Weights of a small spectrogram enhancement model: arch unet.
Rows from block 3, named by matrix and row number. Rows with one number belong to one channel. Each number is 500 + 40 x the weight over its row's rms, rounded and kept within 0 to 999. All counts start at 0. Numbers have three digits each. After the name is the row's rms in percent of the matrix's.
# convs0: first 3x3 conv (model.enc.1.1.convs.0.weight, 192x192x3x3), inputs 80-87, a 3x3 kernel for each
# convs1: second 3x3 conv (model.enc.1.1.convs.1.weight, 192x192x3x3, transposed), outputs 80-87, a 3x3 kernel for each
convs0.6 091:514509542499481519514487525558528432519490483459511499420439498462501536450460525541455471507463499478480545486478499467521517502495499479515481543531501545540500579503559492508530471502489555461505469483514467506483
convs1.6 097:496501499486493498492495493512525522480490509495494509397414555392410562414487540551490475529516483503509489499494486519504505504498498533509505509496492516501505516381463497439459521457479502495479506520498525523500
convs0.7 086:506486529472491546475517545527533454451505470448506492529552501515509436573537516566500429552510463518578539569490470551508596507538616494540494541591544476475446496587517540491441500465425491515587507500548555474432
convs1.7 093:495504496492504501499503504466466454487482475509511507606529446510450474489394504440384492477446506593500460514501520516504492516503482483483493487476474509482479639575560693566542579415397496489466509492479487489473
convs0.8 089:467494457496533525481512533392499569432493528547524594536495486483415456477466496436525468525502412524481415525527522504504514477491471507459500498527495457479474521572532546586513508493470438483474464472466506464456
convs1.8 066:516515511501507501505510508491485469533527523519510493505519481497519499442540453470466385470468408486508513486477496495494505487480488504525515512525509519514512552521566564570568584609536489505510493493490525524532
convs0.9 090:505534520474514492490499500567496488494487476486498485481507494513556529473488422475531483427530509528586546593546524538505501527521552512526501537526507468513486515534513466504474486457473425477533457488550450467514
convs1.9 109:502500500510510501510506497475495507483489506500491509461503522514451396549493521445443452498497473480503434506501495517515517502497485512502498518502502514519514495482514496472461725591514509495493525510501515515484
convs0.10 092:494509517530495519512468499611540518597528487548497461468467442482484488498482509485495489509547480494550514510510475491530516522514524496524509474497544502470522504510462469519494495519486546552538555516516534474485
convs1.10 115:504504505498500499502502505505509520496510519480498510565565521509553562508533584532507573553462502580480462505501501515514513487491483504516523493501509498523510405493614399508620442476618489485503475478492486466472
convs0.11 084:521506501524536493480496467439570570446485415548519442451464513471455530471470428477456438503468516523490532472466488510473532450465488465482495543492483449470503554535475576575534528503424574540518511514514536512459
convs1.11 077:504502502510509517495503507484520538472485486485519502493514549468510553508537527457515531459501531428460423508492502524517509521501499473502488496503489502505488392488541494516558461472506489505517526510496522509484
convs0.12 135:467514516469474476472480494555450535525437463532468501471503514468489516465481521519491442527498412513544431491485527461466534504481520517521528522518517516477494514451567530431496587447486485517584464506557479489529
convs1.12 087:503500501507511503498502501505494509516493514503492506401545501494563515509540510561517517528501526494481515487495493499490502496486489515511518505492511505490491428477379390509416340530445504498507499498503507501500
convs0.13 091:478510461490495466482515516619502527573452508510445503473475514435502481453509467490493492593530508539468502501522551481501481473508449533500536492452514487447499488510544457503546480478545516497421486537529431518475
convs1.13 063:491494488497493499505494494485488511501492506538490508464489369474500429480544539496629504495500459510465476520501494513507510515492495528499509524517501514515508607503469525499474397384477476505490500519520490492497
convs0.14 094:513469492476465506537548573509492498489495502525508512497538544439458512438469490526492496466500517465450487516511494453490486490496559498505517455466474489452418478470471547518533547588562507458473499432447491503475
convs1.14 109:503503499501492493495488482497511503493511518485504494510555534474519507522491504420415454485511540548548548500506495511497483516502501500488475513514509496488495575529568537518533437462495514500490507489488488470469
convs0.15 091:540512480476468446530502469503597558483513509484515511559511519520510507492508483508496470505481490503530509463468488469469481495507482530468503463447468479517488474566510477509504421482566508569556505588537492575561
convs1.15 077:502503508495501492497492504502511519486492510506505500495540486496501452499534548484486429483444410510466428492509503496499495511507488501506511510508494524520530451471489556543570611533552487479502495524529487503515
convs0.16 093:519515469485528474461488511448408604467475641456467545503490542490542519513513482542513496511516541500516512514528443558493452590463478472504496497494475513527500512479501531495505492480460528431438538481500534530483
convs1.16 090:500498490496495497494495497518501491506506494518511491552622608524536576477482497454440447441508391564630454512507519489496493508514506502515500509514507522523510484564586572600572521531450521504515534534532501503502
convs0.17 096:485486499507503510495497477565483500452457508456467471522437504556492521521547535498557556483538542498551520467495559515507554520463504502511567516500493529550507532518459572520443549500516503455454512429408534477490
convs1.17 081:510495502496504495502493492497484483516502487504525502548546444545493481512432511495519541540540470519497377510496517528512502518521508491485502492504501488490487497494373475498505370395366496511510500513521503497491
convs0.18 089:534510475472490487474478449503498476405485428456487452472480511525511531453488494469526509498486541553471526501522510499495481490496514472463527449481511489519557478493521537508520506481480458494505497495436527507451
convs1.18 125:503500501494492498502503499498479490491464481494470481454488552496515555469460479478543510479489473501554554492484480503496502497498492503477493509493512503499506486428465370399480533502513491481494487502499516513508
convs0.19 090:507464495490489516502515526525501480496545503474503476492562468460507495458503465575419488517472493477522546520500541541506561501479531532502519490488494493494473521475477532474460529483482422407509435462433426465412
convs1.19 053:502502501498495503490491502502500505501507514513508509420502484462501539446451481474417452475407405465477460503499503498499502501493497524514540508520516528527531512445464463464523491451508502487497536506498515489486
convs0.20 088:522503491512510467522512492533505434504556397460550488509505487528513501474463473527488500516499501505558511454451562496493524477456491497552514482494523505492473522453536546514528480461524492453507504489512503535530
convs1.20 089:495512505505511511501507499506506519518503521511508519498486451528588492512643505436475519489507468489479409506512511510519513483478497503501493502496495497485514592602493489571467479585501479502497496480472490480497
convs0.21 102:478507557493521539484468500500577649473508550503444515489507484533485455542492450542497504492481566495474533511488501515492525485489504511504468474488511463459496553516473523482416536533476519511499532495463533502478
convs1.21 116:500493496501496494501500494504496485498498495491482489489586585528552550510471519529475404573484396536526486503500505485496496500511504521508493513507492506504494527522494567527560554554570496495504517502505497483491
convs0.22 085:457454507539458518478469517520473396523428443481472454515526580489470499539547569485444497463422464431451418495463477574501467483490509468500544518510538462496517578505506577504500479516501485481417499492442475520506
convs1.22 066:522514505507508504502498499470478526476475522525522562489495431509470432526511489404448442518544529457467474492486499486470460491480484518513512510506509494484495573545533657600529486458411501502487529508524451457454
convs0.23 086:507482513506490476499509490542472533450452534463475555462493508512517506538550508517445466552446416548491429494492514513468481527531549507467466471500517489486521492534512497489489507467493423454511538494510536486556
convs1.23 110:499494510503497502495498507501480500505476504504484504475475464486539547434507544433506551464518529500542511494488472514500501505499500500484487506486492516496496554538564425449497450415427495490482507503487533519500
convs0.24 098:461468482511491485515527519526513566586521519580539478519503486512445484537462497544493483440481507475492461499524484482479502473492519497502479471500505486507489525471488489501485476521521476480539445474515518453458
convs1.24 121:501504498495503497496503508487499524481507524470489502520559590454523588471542602486474553522488475550478395514505491487489488501498504495503505511514512517520501374463655405432590464467591477465502489478484514502494
convs0.25 098:482473495517491490515493468489554516497495479510517470505483503475481485461455504433454487486483524638623551518519555461485549479473461468490500474465488517494480516498522447442455546536512486480460497446375477451413
convs1.25 127:488494502495496505496491499487490498487493509488491492454451447451442439431411402549481457521510506464473478502496493495488480489501499506505498515506505498497498471441454409467508488501505507494491507501498503499507
convs0.26 085:478509513511506524495503481498495541482539529518537503508510472499497524496498582525464422534499450561515379480491448561530497561527588551541548552513474495510543465470518516501539543525429527570600506485532438440474
convs1.26 111:503495505497494493508504499509479475517485468507507496518547454503475501466442517430466558517518544523503481506493510499498493508513493496492505508477483516490487663550516532457477452419438497501479522530499524527503
convs0.27 083:446474482480479469497484495484420504520464493435487464474470477504512472481539486441544523449512548497471476488525516467503502445424433511551522511532533525534547503487511466483480514441533449519472383479447404453434
convs1.27 099:508509512504496497502498499481477500490492516498499502498418415497460553434461579376484518441475493505477436500495484490500480513519496521503486501486484497487495699532541544470529625509548497478459495487483501488493
convs0.28 102:542510485492492477468478469462469533429515507438447462506494456460479436448458470518494500516535528484487468554512479530479445498485488498510494470490521470464499509499462479517482440525513523460432459475484477536550
convs1.28 107:501504500495502499507499498520532511493509499487511493508522536468455479504479493547487466479454496488457497490497507492491503501501513496501509502504513495487509476518458477517500443489501496500510466494505474480511
convs0.29 139:480475502485459489502467493429506536429500523398517520501513464481493473473459482478431527515461544509493554467526504467531490469537493486464493498478481525504488411554603407541593389549571481533496481510507491542519
convs1.29 130:508511504505501499499502496502515506502513495494509484573508569564562628495587648597601436577514411501469402497504478492488489498495487509494511509489498512483501385457539413461540425446487504510521516503521488482500
convs0.30 101:525498512543490500532469500497468506499521571494502491489511491458478464477463464564470414486479514437458547545518514508495517553510484486498521478460461480506496520423432515552505438560506454492477555534464504526523
convs1.30 106:499505504504499500502503494494486505486492487494491490620557543523504570478492597474446573520576660502520529500502502484492487493484494510502492510513509516505493491447463536456506482457426510493489518520505501496496
convs0.31 115:469465476458480496545544526494477456507510491523535546446433445478503515523534533518527537439434454454462472458436416484467489492494519540520492513507512522523545453548611516550537553517483491547531576575555484461455
convs1.31 134:504508501493495492505500504506500499498497495496503507542550593442526542410508559507487459569587537548550492505494495501498501489486485509504506515509503511514514567477533492488517395403381502500506498500495517518514
convs0.32 083:486525499478500524476516501557490550446494637451449579479499456486487470520489492485508553469540510459516554469483480417464439443491477493484529447471517530504541534510514464485454471544486526521485470529512422500554
convs1.32 086:486488493499493497501499500499515533468495504488495512503409417537436474482500526483449449464390406484438437508507499509498499494509505506496509505508512509502504536506494532487431736670589465483491486492491509498510
convs0.33 086:485435462495454515535487532537524526489501572394415554529492535459471476431430474454530452434515481543539588453474521433467495466448508502493520479517521459484475482560528521517571485544549495483536477449502581511467
convs1.33 078:490500498497506499504500506495508535506523526494498524473526515480580578481622590507580569528516623512434482499508488493500497499502503493512511478512505487522512443501513411506584441487559472490511476499504504493493
convs0.34 085:525540503549520470510517496487533549479447577465505513495507530504490509566516503466472428512507494566605559455470495483510491511526456506495477488493486524513469468470462452487488475514502478529506475473523543481448
convs1.34 084:503510498499495497493493501484506502510509507491497527556472431495525520407518552420547530502520457512480473508500496499501493515509494507507493512509479514506492645532533408406508482461511506491485492492495504489498
convs0.35 093:509495533487485488530525497474471442468432450523475525455413408488433438460439442451490542419445466463470473447433500522465506526507504465483469542486504510478497457484429501510506450535516484528450489519503442473490
convs1.35 061:496486492484488485499501495512499471510499474513502484475446486466530505451452494499540483521526460494471422468468478494515520472485498497495491467464470476480497583542543467490479555551511483505515524551531528519492
convs0.36 083:512514527509509545477477512458522502562522472581546522511527495551533498522502485473484502491457458515498490551540510509526521491505449483489487515516519489484490516479517480434473473475534539521471405481472534556565
convs1.36 061:525509514511493500518501503501499518463482486487490479503487543576519599548495530463542537446421432521474450498504504523526520500488481472484478512523512505506498477465530510478512456439442485478468504502495482499478
convs0.37 091:525522501474493478568508474392447578533478484568491484544475460580542513548530514489524528523525506510544545626548471552521461515493472478523524487493478479476478500479476488437465528513455477423447600467502547507569
convs1.37 075:490487497498490492500503491496510503490513507508515508592641493584721587472622499431471480493486489535481476498505497504508500508494495496498502485491480500495485453584597403554637484566626481492491486489512478481476
convs0.38 120:498466456517487451503478444517459448499453472518457485482502515513511517531537528509475429516497475580523474511492487527465508463424504492496491490489498486500530524458574518444572518455563498521581468504542454506564
convs1.38 132:512511500506509501498504507494515504490497496486488497444442498484505474486532472538431548513457545514520516479502495491497508496504510477500494488490484487483483470556414417548459348451417511512519499510516484498499
convs0.39 081:532495461498458461524501516480472479457494443443443439458470495529484440535500551567527541461467493547545532569540542534554532476490527552519551464488477513506535494469484429442464530514546426474515450471446484460476
convs1.39 055:492510521503495485490500497550542542490524514477522533580511520486445476504464467462397349568551538517475424483495495481502521484490508479468470451474474489486480521503492551489476614553509517517483491483502507480485
convs0.40 086:502504525489475499482472485388466497458412515503440542535573526515556524505491516496522524496563541489501463482425426437432468453516553524475439535521532509496492502550496453501485501505511475421446513497480495431449
convs1.40 095:491499507494493498505508507476497490476505489479484466387373423422402442467442526468438467456402378479466445489486481500505518488491501509511489512504495506503497640543503495459384643567466505501502489487489527529534
convs0.41 091:451482518468450456497489476446477539525499550509548453447442440511515542493486454467473429525519479502475506507516523494506449505522454539492499511483500520511541480463450513494501483502466431450553522471540505495562
convs1.41 054:500499493494498494490491506496513505513506512507491507584578553582557505499532436592570527548535536593551499514514517502504502502508501488493488512514501514503507548449477535426428474422414512502493511497480485502485
convs0.42 089:515495498472476505473512491479491471522557508514536486470478458474458453512431431479471477503506512512513490587508478496490493531542555532497500487478482482474510498462453533559510518441441398512490453588519479543526
convs1.42 085:514507501500499495489496491526492481513493474516520511447526632563597643577548565484531581492466482484485462528523503501492501509507498513510510514496489488502509499545484604557501589578503523522516504508508468474487
convs0.43 088:496481522511521532486494516526600446565550437569541513479497523459507526495551523437489520479501560449461495508511524506513543481544516464485462487510502460464486461488438521535481579521485427481463496522502490475498
convs1.43 082:500508505499505505502503503511489514511509532524509502417493509507499692508528653466486528437381440455387445491477470497481492505489492495501489496500502497515510599501513482417457554479520531521524483483485508503500
convs0.44 097:502484535497467487522494466458521490515513533510458502458456501427408458429429488501534501544519474552544485517505498502502491545545528518495470492516529479490509521492509470472488550477518596490430536510540474511531
convs1.44 106:501497496509497502499498497510502526497494503490507521537519515513555534485514496430531526478560561506532511476482503496505507506517502505489513506491503512503503437461580440470578488530617493483536503491527482483501
convs0.45 086:456492515467483481485463485505490488414456470430491534480474461534542518532543514472533581455477509536482508492461510495472528468487525495470523478442472507492516467523528482507547449461467472446439467470475469558528
convs1.45 105:506507506503509507512506504484494501487482513514508522562460411534510514454442512482534525381458458411415463501504520506503513489492503515505499520513511512500497726665570708614603585489449505498504516493503505482496
convs0.46 087:487500480460497482465512496492489564496463480448476468576598535472506493470510437468465537589543547488498530560554520553505468489527512528556508490492482505507522475509510385445473484501489457514519477486496492461498
convs1.46 072:490494491495497495498504494467504491484492498475493517552483514473519541506506519438394447522572553524526494490480498489462458526512525505505509509509506514512526479455502492473535481449462513487512524521509499496490
convs0.47 090:483488497495492487487473531480497403604565449595506535536504534487500506440478480520505556547527468538457496468499533481510542506533525484472512473491536485505524499500488512477487497473500534549484524547561483529596
convs1.47 113:503501507499509504501500496513496477503502492496507502529548526487539561422462530404387471498519498566576516493484488494496490503509500498485488514486483523488492662586597561526547405455442504484488519501508498482466
convs0.48 092:476478478539544528577566505429466487468508504497565511525506534458492506519514495443447433538520494555526545499549568525552572517548548477486494552581530484519549408479496449498506503469454512513508542491498467437471
convs1.48 084:496496492500499496498509501486503501497530520507497493450446414557576508482511446470446414463459470541595660509522518512510498498510514504499483512489496493475475576497462541479451565560518504492501467478481492503493
convs0.49 099:564542534507495462452463450547517528511525466455476421592583566488456448449420448539507467517504470477487520547558525568557528441487424430474445456486452485505512460452433480455445506507508445457468506478466491485518
convs1.49 100:499496500510507506506501513495469479513492500512500516608616562517491461470446400398359333446433435477519548499505516508510508497493499501487483503489483499502475535510529537508510462415399500496502497513523481499499
convs0.50 104:523499473518520482513488477453486569451494526564552509494515500551504497433451506479469409499523522579558496565510477516447417507427408506491519518476476487487491543496505487451510530516531536556522529495496499444495
convs1.50 128:499498491498495494506508500508503489491489502497508516427387544436427536571517503340429536432522537451503535500493500505508507507505503493487499503503501490495494572535443547462403509525463496530545487503513470469463
convs0.51 088:514545576503510518501501501503468496586508456520458419517492492514521545520507518489447476500537519471495490458475469435435480439431468462516477504491498517518545547575571541530513528493511546539575525496447496501477
convs1.51 066:500494501500489489507500493496495488486501495481480480538453509614543517475507419526535460495466389531508524503494482512520493487502484505507501522518514488489494525466491439430435615567504494494484486499491507507492
convs0.52 114:497517507481521507495519526589518464543450499468439539432460442447422446487443450440502524433465525467474548401445495435523497498474437485481460485505520457498508545492446546488440492491493590456415566478478535492517
convs1.52 131:502496497506506507509506505517511499510519502492484482525603492509509449557492506523444394577500436541517467488499499508511498504505496520525503497514504486497489440425446501527552506549587505504496486497481477487481
convs0.53 100:519502526489475481463475493505460516478459470558586539515525537524545510511530488526518519523513531547510480491508470599567542447442469478447447518513478536544508546535518490474485505511539505528515464473507432430516
convs1.53 107:497495499493488499494497496491502494499513511519506500519560468491521462500490407583549511424373305531456422498488477514495497503494496500497494513503511482474476578580584464455436438420382492491499493482488502491485
convs0.54 104:495532568527497508480484500533651562557538548511455522506459476496496507509528594497427516475479525504465451450483518509525516509508440512507504520482513528530510513509444482494516452501489501469421513551497496575550
convs1.54 118:506504505496497500504499498489509491501517499504513510570562524513495465453453535447388480518480446535539508493506493498513504492497495509505497508510496491488489503446523477457493461479563494498487501493491494501497
convs0.55 099:518515499552528528522491545425442459459469485482542576541512500533499497542470523386408394479541555499503504616597542517504474494498454474498480477519499495542564450498511484547512479535518502614607507519503453486465
convs1.55 109:497494505499500508500500500504501497503499497492484492458471514458439507476426445475564478426487433469497441495509500510511510480490487486491486520500492509486483430396261493468438458475507504498496483481478524516527
convs0.56 106:474457481494505504508551495530440544505449454594491461481482475474462489461472518470505440467583451554590503535459476574500550553549613492503481478496505483502484478541467481583470552547449489590549512575498571537482
convs1.56 128:497503507504503500510507502505499498507515516512510504563488420570566467571616518533572661520494623601417535507503513507505501504497498490512502497504481496495473439448445511485444541507530471507513480499526482492507
convs0.57 097:499521489507539489529572499449540470457503496415474513525531482525534538541499538476480541462561513524593539486499523556587513490546498509516465458485495549549545497503557531513508529541465493453501523466472511515423
convs1.57 094:500501513498504500502506504524510509539515500518509496519420616531488597550514530529539526511451473556498473515526500493489481512512511496499490502486489506494518566358385605471504536499483499510519506503519514502517
convs0.58 104:474490483447511522495504483669514588488491544498490519510549539502467472496482479452468434561539509486455453477458518487493507474525512446421441488522525519500471489529527550514529457480456477485481478528546506489473
convs1.58 136:499499500507502501510506505487501502497498504490499506528521514487543537440487571334378420504536449553644620490490504503497501507511510503499493508507502502503496455489435591601536502455465496499539498520534484475486
convs0.59 117:515504491467488487478485493519482454440515496422460498530496517503475539483515557518509465500482467477496467526571501521516534531511468482508528510517498492504471556480461566504474552529485588490579533474581474518611
convs1.59 153:495497494495493500501500501489481480504503495496485478455412490544429519489433463514582598531566586444461497501511503506508505503510501510505491500493490508498501642513477677567525610564490507500489500493485493495494
convs0.60 106:522503489515545524541521506504464455474484536462463542520479483487482476520534479435383415546519515546507513574547449399418423434465464471487543539526525476477487437489545523531491504494456380569648501542519454443476
convs1.60 101:500494498502500503500494503499507489506510510509496494486465476500466493483468507552631612546550603431408451503497495505500509519522521489495515491489508491488487397361346483506522576547554511510507497487493506489506
convs0.61 095:483466511484506527512504507499430561524511530453496441448431456471456477516547537522547454515496447557529513500504480497506475530474508520541541491507489517499451466512540475490471506487443457500445496593533387469476
convs1.61 076:498499501496497503504494506515506516490478482497504493557551426473521439391515456375423420450507481469522514490488481505500505520507499490501488481487496487490498382457508526533611448411542518508522512492503499502480
convs0.62 095:502492542503499526526527555521452502561519463498506433551528607494512532464482491525479487505450467495480516515505476512513504462482502502497454481498530483496512455430495500498553521526534516543450476469432493484525
convs1.62 084:503497494511500498501488493505477482487472471512490485525598604540569550426471467507563516568650605480503511495507515484488482525524513489497504505499499493499489447483454516497486592588575504510501506500480508519511
convs0.63 103:472499492481515488476495511450535460507514526526463491487484551542496557506512579523456436424437448500509585544469468520498518507505538502492510529528511500484480521570539495488465463481483418439459462502537497470521
convs1.63 113:494497497499499492504498493506492489507501494494501502488490466533494437567448377535474391543502433530491473505507508507501497516517513514520517500504515475478501495493512480513526449514543496496501504498504507503520
convs0.64 098:475493503535543486560493469538613534499460446549465489387416462535497566500513546527512488474525497458499431460387414480463493528493518497532466481510472476498493471518457529513446506486457473603437393488485480497494
convs1.64 087:514509497511507508505502501501497483502500514498485511563442491499472391467485455497625603470470483582561577493506504514515507502519508485495489505509491494499489471461517486460457542545529504520512503526501499525508
convs0.65 111:495508533478468488498509533457528551513406477482500485431467528512486493582551450501458517504488523498498515558540529522519513522527500531516523472485480498497493534509481463492557559588543497489440495504456557582487
convs1.65 137:507503504501500498502509498499500507501496499505509497518431511559515564588535527501515475482521533470482536497500491494494494493500494510507497500496496503492505562515522467486533473429470499504505483489511495487512
convs0.66 096:479517502519528544513548548428533456445484525526531517456499501537496527469459547520458469523545548554572507462513512484508506501483504524506511520539511526561544502541539518514512471483487507514564496454476543509527
convs1.66 080:496488484492491495500492499511504538481481503495486503516494398473508433514613530449529541400491507439442481500492480512523515510496508491490490510508512496496484545559518499538494398430406503514542487481498500487489
convs0.67 110:549524529510501515497470489657539425551540444467510445480519528507505527479501522478488496482501503462564513460471542485531559490488493507500505508530508477499519567502481547505501502535479600490524545518572464471517
convs1.67 121:503493499507501506502504500490486509491485497488491481562577440526545527446448487552636630563503500533472445494486501492498495508498506506494506497495501498492502437427493388411496450476555494492497506504493499503504
convs0.68 100:507456521506518562494510504493493425455434466507409495481496509510546531480493485551548505561541501528511463453506551501513570434423426538563516511508477486498503423523507458502485473487515465432504542519457545529524
convs1.68 077:507510505511509504511509490508512520516498507498482506504584518456528488546537496530432436544463387516469454521494483503486488514489497495504501492489498480486495434401386581580593496549489484474479506494514519495487
convs0.69 108:488494490499528504507521506480376464457500532453544551433416448430456510439485554500535559490476491481459471471465464479447471503485505446460462495500510512481461548523539569558589562569573444437486581534546600533502
convs1.69 127:503499504504505493504503500511524508497507509496495503610630637526534557421413438543514530573536513544500453515515505492490487487486486494486486499484482493494506349429527449438469401364327493498519515512503492482487
convs0.70 125:517484495515504487492502498597520387539549414424500562485429459464506481473577483473475495535506480501462442516494507470459454492470469496523506479493498523508497532551491506526518485484515497414477490521505434623525
convs1.70 174:501503503500501499505500503535502498514503497497501491543600532546566555517516452549521494606522515600581458501496497493496482493492488494501493504509500495496501503476518556557529481553516522502499515491499487483502
convs0.71 102:512564519543535480504514500539553512471534519524553541477458497483524559465547541449505456476502468503519496448513472508533491524501511456520487468506517497478500437492531504540567483552550428516496475521506468564492
convs1.71 105:505508501500500497503504501507492521501513501507520509538485510513489556484513607486545438423438503547459521492516496505517491504510494502504502500505501498502493470483540485472514477408448518503524498496518477470494
convs0.72 119:501517521475487528510487520395657472475496508583448546531470473492460435462490450457476589497441537533469488481475534469473531493538488465481525505497491511477508498466479510462554566479528506557539448526541477521534
convs1.72 142:504494504503501498501499502494525476513529483494513492551564493466441473472484499424411449515514509617554535504512505494510507499507500494485483496485474497484484473480574548582550549531512503516510493501506491497491
convs0.73 095:463515508506507540484502505469438463543491515618569575476500539478466438491475397486433520551558599500511552486477512488486531444446493473517458503515483478504472523505454526559551463514519530486441483493481489538463
convs1.73 081:500503501495505499509513504496497516498491503495478485516545513454524527406464495551580584425427375519515468496500497503506481500506490492497496514515494492493484573574556510470485483474485497520504491495478489475499
convs0.74 099:516562477519524480495513499555495531440486493418505478472509473490533509496544513438503518464491496472482457448503520501506469470464494501491484570528507478485468427473500417480495469502493429447486479551537538562514
convs1.74 088:516510502507505498509500496489501502489522511511521511465371464477402532554484548461478575514515514592521443498492491530525525479487497499501504499495495505515497592545522643547534541454484497495504483489474497508503
convs0.75 092:471505494447485481491472502444521466448543544399461480545480420554471472530487519598569535497497525538521529569491487482505409466476464558522534529510512515473518566461505464516563511577555473498468503477474508476489
convs1.75 068:506496490505499504521506516476500471503493474488490475399447501487492533399456570462503516449559485466506466507504494492521512477500480516502488501492497484484474512422441399447530465448451510512510502505504499492472
convs0.76 102:525527517536480486538546511492443549486465466538493487489488434538505444548483411458478491440455411452488464512536552431465530474481473526535504498532509536544542538536519540493458518510476441475486503426462589508553
convs1.76 109:493500500499507507499502514501506486513498503503504509562504499520469518595530593456525506420470448398531488505501514492492493489505504489497503499478493499485494442472416437511541508522571488505513487502505486497490
convs0.77 094:485520483463492527490522544478511461478529566533567512475527594542544571471491515529516519487488457577497501513505466452446443428445447537555484483500489492474476558576570535573460550500436472361388457507504528503468
convs1.77 085:499499490503509511499508502486483485485484487519504510527575592469505561496539502484461522536480471534467439490499522492498506504515512491493494503491497498497493474542526517556532466476491499498530503494483507488512
convs0.78 096:525549535511553500509553536615550553477546482437481517484442507470478487456488445505547497516509499473505511482563567451506506555551520454547548486505431482474484484447424552608501475544497433466458499544546501544585
convs1.78 072:505507500515490508510495497536508518502498492480509501526548481501524473523503432581511424602546499476467471502516494508506512516509510503500499503490476481499508542467492551480470489419398486492506481490499507499492
convs0.79 094:493525531546517525475496524604560419527528492462533510518496482559525525523483487506520583461470462498496522483443475531472523508521540483502544481498569480486526499494519474502544485477527488555538490481562536498573
convs1.79 076:503499501509503497502501495522508485519520489497493482548541483582581549524453450568638520468584500465443540515525518496490489495486497486497520483486505469462478436525524447463467522564586491473461505480497511501514
convs0.80 102:488462501519496511547551520434443464567540540521482484455489462502519539466480492452469454455460482509507532498491520540508469500491467577597585520515496407432437474467477486512533528539555522552580445437437470458416
convs1.80 122:496498497503505497500502504490491488502515508497507497467491519506525497465511507523490497572560571393363343503499496481476482522507500500488495506490497510507509484470459656594554421412446479478494494500495523521514
convs0.81 098:545527497531489472515509491479516478453545508462504506452465488479509520461424462556518487470511532474501463529496450578511516546532521515522494503527523453463466534536527522496458506478469403459493576543536433470505
convs1.81 082:495493491505495490503490503526514496491501481507511508424414440454480483518584526520583511491539507442502481507488480507490485508496479479496484492485492491495493559571567468518446547526476495498511502488490513491484
convs0.82 108:539499513522515525493535520474405660441498584465555406483489416473450471484436464501530503468467570478448523508431410511484412513492434475477498493504533491503482535580434498530532459512535483608474498516502446460509
convs1.82 102:499498501501507507507503499480489499485494486492476485511536469535585485524562520529612576538588521408471434494492495503502507500506508479482505478487500491490490388533548482554546603583515515511515509505508512503498
convs0.83 098:490523531526527500535510532502463512507490491513501546550562561548474458461455428461486475418404418567510509482512537478500534427471497488485503462482509487519521495506507520502530507505554521553549492529545458507496
convs1.83 083:504503506495501500512512506508499487485494478512507496445450448474474552561531506540600580543550448483463421488489482503496492501500497492498488493506487482482486524524516405402406393409459495486501490506518501498512
convs0.84 100:498567505484536456486521450507498471440489560443465528510494437553532471565524510449551556510540527508524502490551535490487493508521494557583573474530516489514483471454486495508511537554522498454470481446453559504457
convs1.84 097:490496508499504504499503504489495505494499514489492500484506487528482451556483466580563530527555515469440375510529514512521503499515502493496484491489486491485487468400507517431404474470471518504502522494477518493491
convs0.85 093:508496445533524524503489536388462477343467454464474472440494474498528526459478482557507444476475395457511440507474445513495504522532478501508473514488498486490416568492455557561417504497414527514595579524558560553565
convs1.85 067:504491499499497497508504502500510528510532541484493518441583605536525524372442466579495480527499449441501522498503514509498495513511503503505509507502495500503501523447500533532604492451452477506477465493498523513498
convs0.86 104:491474526477468517487487524456450564482434499424506545456435429471505447475499457486502546538502505476454474493462461522487479514522482427455468519532523471478518525515533551493489499482500529579586532474455648557509
convs1.86 124:502498496501502506496505495505501509518527525513491508523517470610628513521567461493504546465407442613493493498501509519511518507510510504505498480474481500486493499554485533582577511510564493513503489508495503492495
convs0.87 099:547552564522514488548543513543521541523493493492439410557526478489498497478510549574520517504491525525522545558528483525486441562544571541518497530509488444454478464472485539525482575513541486532578602557530486466466
convs1.87 089:496494499502499494504500499513501507487500499500501498576578582471429444593568583395347387546505494511524537518505510512506508520508509476466479508497490491491494593543486500507494465472438484486480515523520499494495
convs0.88 104:575538567521517564511469487457430595517486538469512417484546498486552506513511470558566493562575507438526444498462547512477492506516483510472522541547458490501490505501481502493464479522465462470448559529449488502506
convs1.88 080:507513504510513505510504499499498502484503512496496500550488551458454446481568508534556587532480523602572549519516516500501491521516516487498492478497496497499500636592579572490480496449472497506495508511492519509504
convs0.89 107:468482499486448516528500489497513442537534523562493524504518500505516477535526482395436526520466495478435446584531481512557552556538482502481482480460438467504499450495514531513551486465540542536519509460481470489512
convs1.89 109:496498488495504508504501506507499498495490502506502495521469451457448452482487506338369393527540510542533529503508507515523504510502499490487480503496487501484480581590537589562561496461468517513507517505504504482481
convs0.90 099:509496534518507529492493513421479499533509529488494492484475501437472463486507499564504507535502520428485512555480460548523501543480476646620602462504482467500486518505486548530531511514522523532553477504493529446399
convs1.90 120:499499505508500497491496498495510504493495492494500507376431547436462484517525540485551527476511525394416460513510507507504504478476492476484490497499491508509503491482454578536501522541475508518520493513490474473472
convs0.91 094:489476485482481500505478518498495547533572529480496446512577561421483478473470488493467460534557601501519524535512550389381389546506517491503506428390413501507504540452429547505506485477449450443456594610640478443452
convs1.91 085:504500498509506496514506501531531533507497498494478493594581595483512548576572608371431447591575568427485492513501502506499503506493500477474488487489485493498503424423401562552492535532514491485494504505494499503526
convs0.92 095:505514455482500509489517476496536521551473492526496483502495527478483501522547490489460485539498481468475456516507529449426470516488535462462474471491499540526505496473451542528551521489518583452411568541471548535516
convs1.92 072:496504507511505510508517503498516490503512477495497475460560576472567541498513450535637525433474486405403413502519510507504509513521500470479481482491488507497499483473567590500538461521486488498495496493494510521518
convs0.93 117:476473494494520541516518525526492480423384379468467473489476477484488513503528517496501494482482464516580588495491491482486509497494532522521523424425423481499507536525523496502499528540522553548517520538562499512518
convs1.93 186:505500500502499499506505507503502505506506500501506501549527499521539549507503492485440393517490482555563609503496488527518518485496505507508508505492489492491490515462420530515524498486454516520514496496498492502507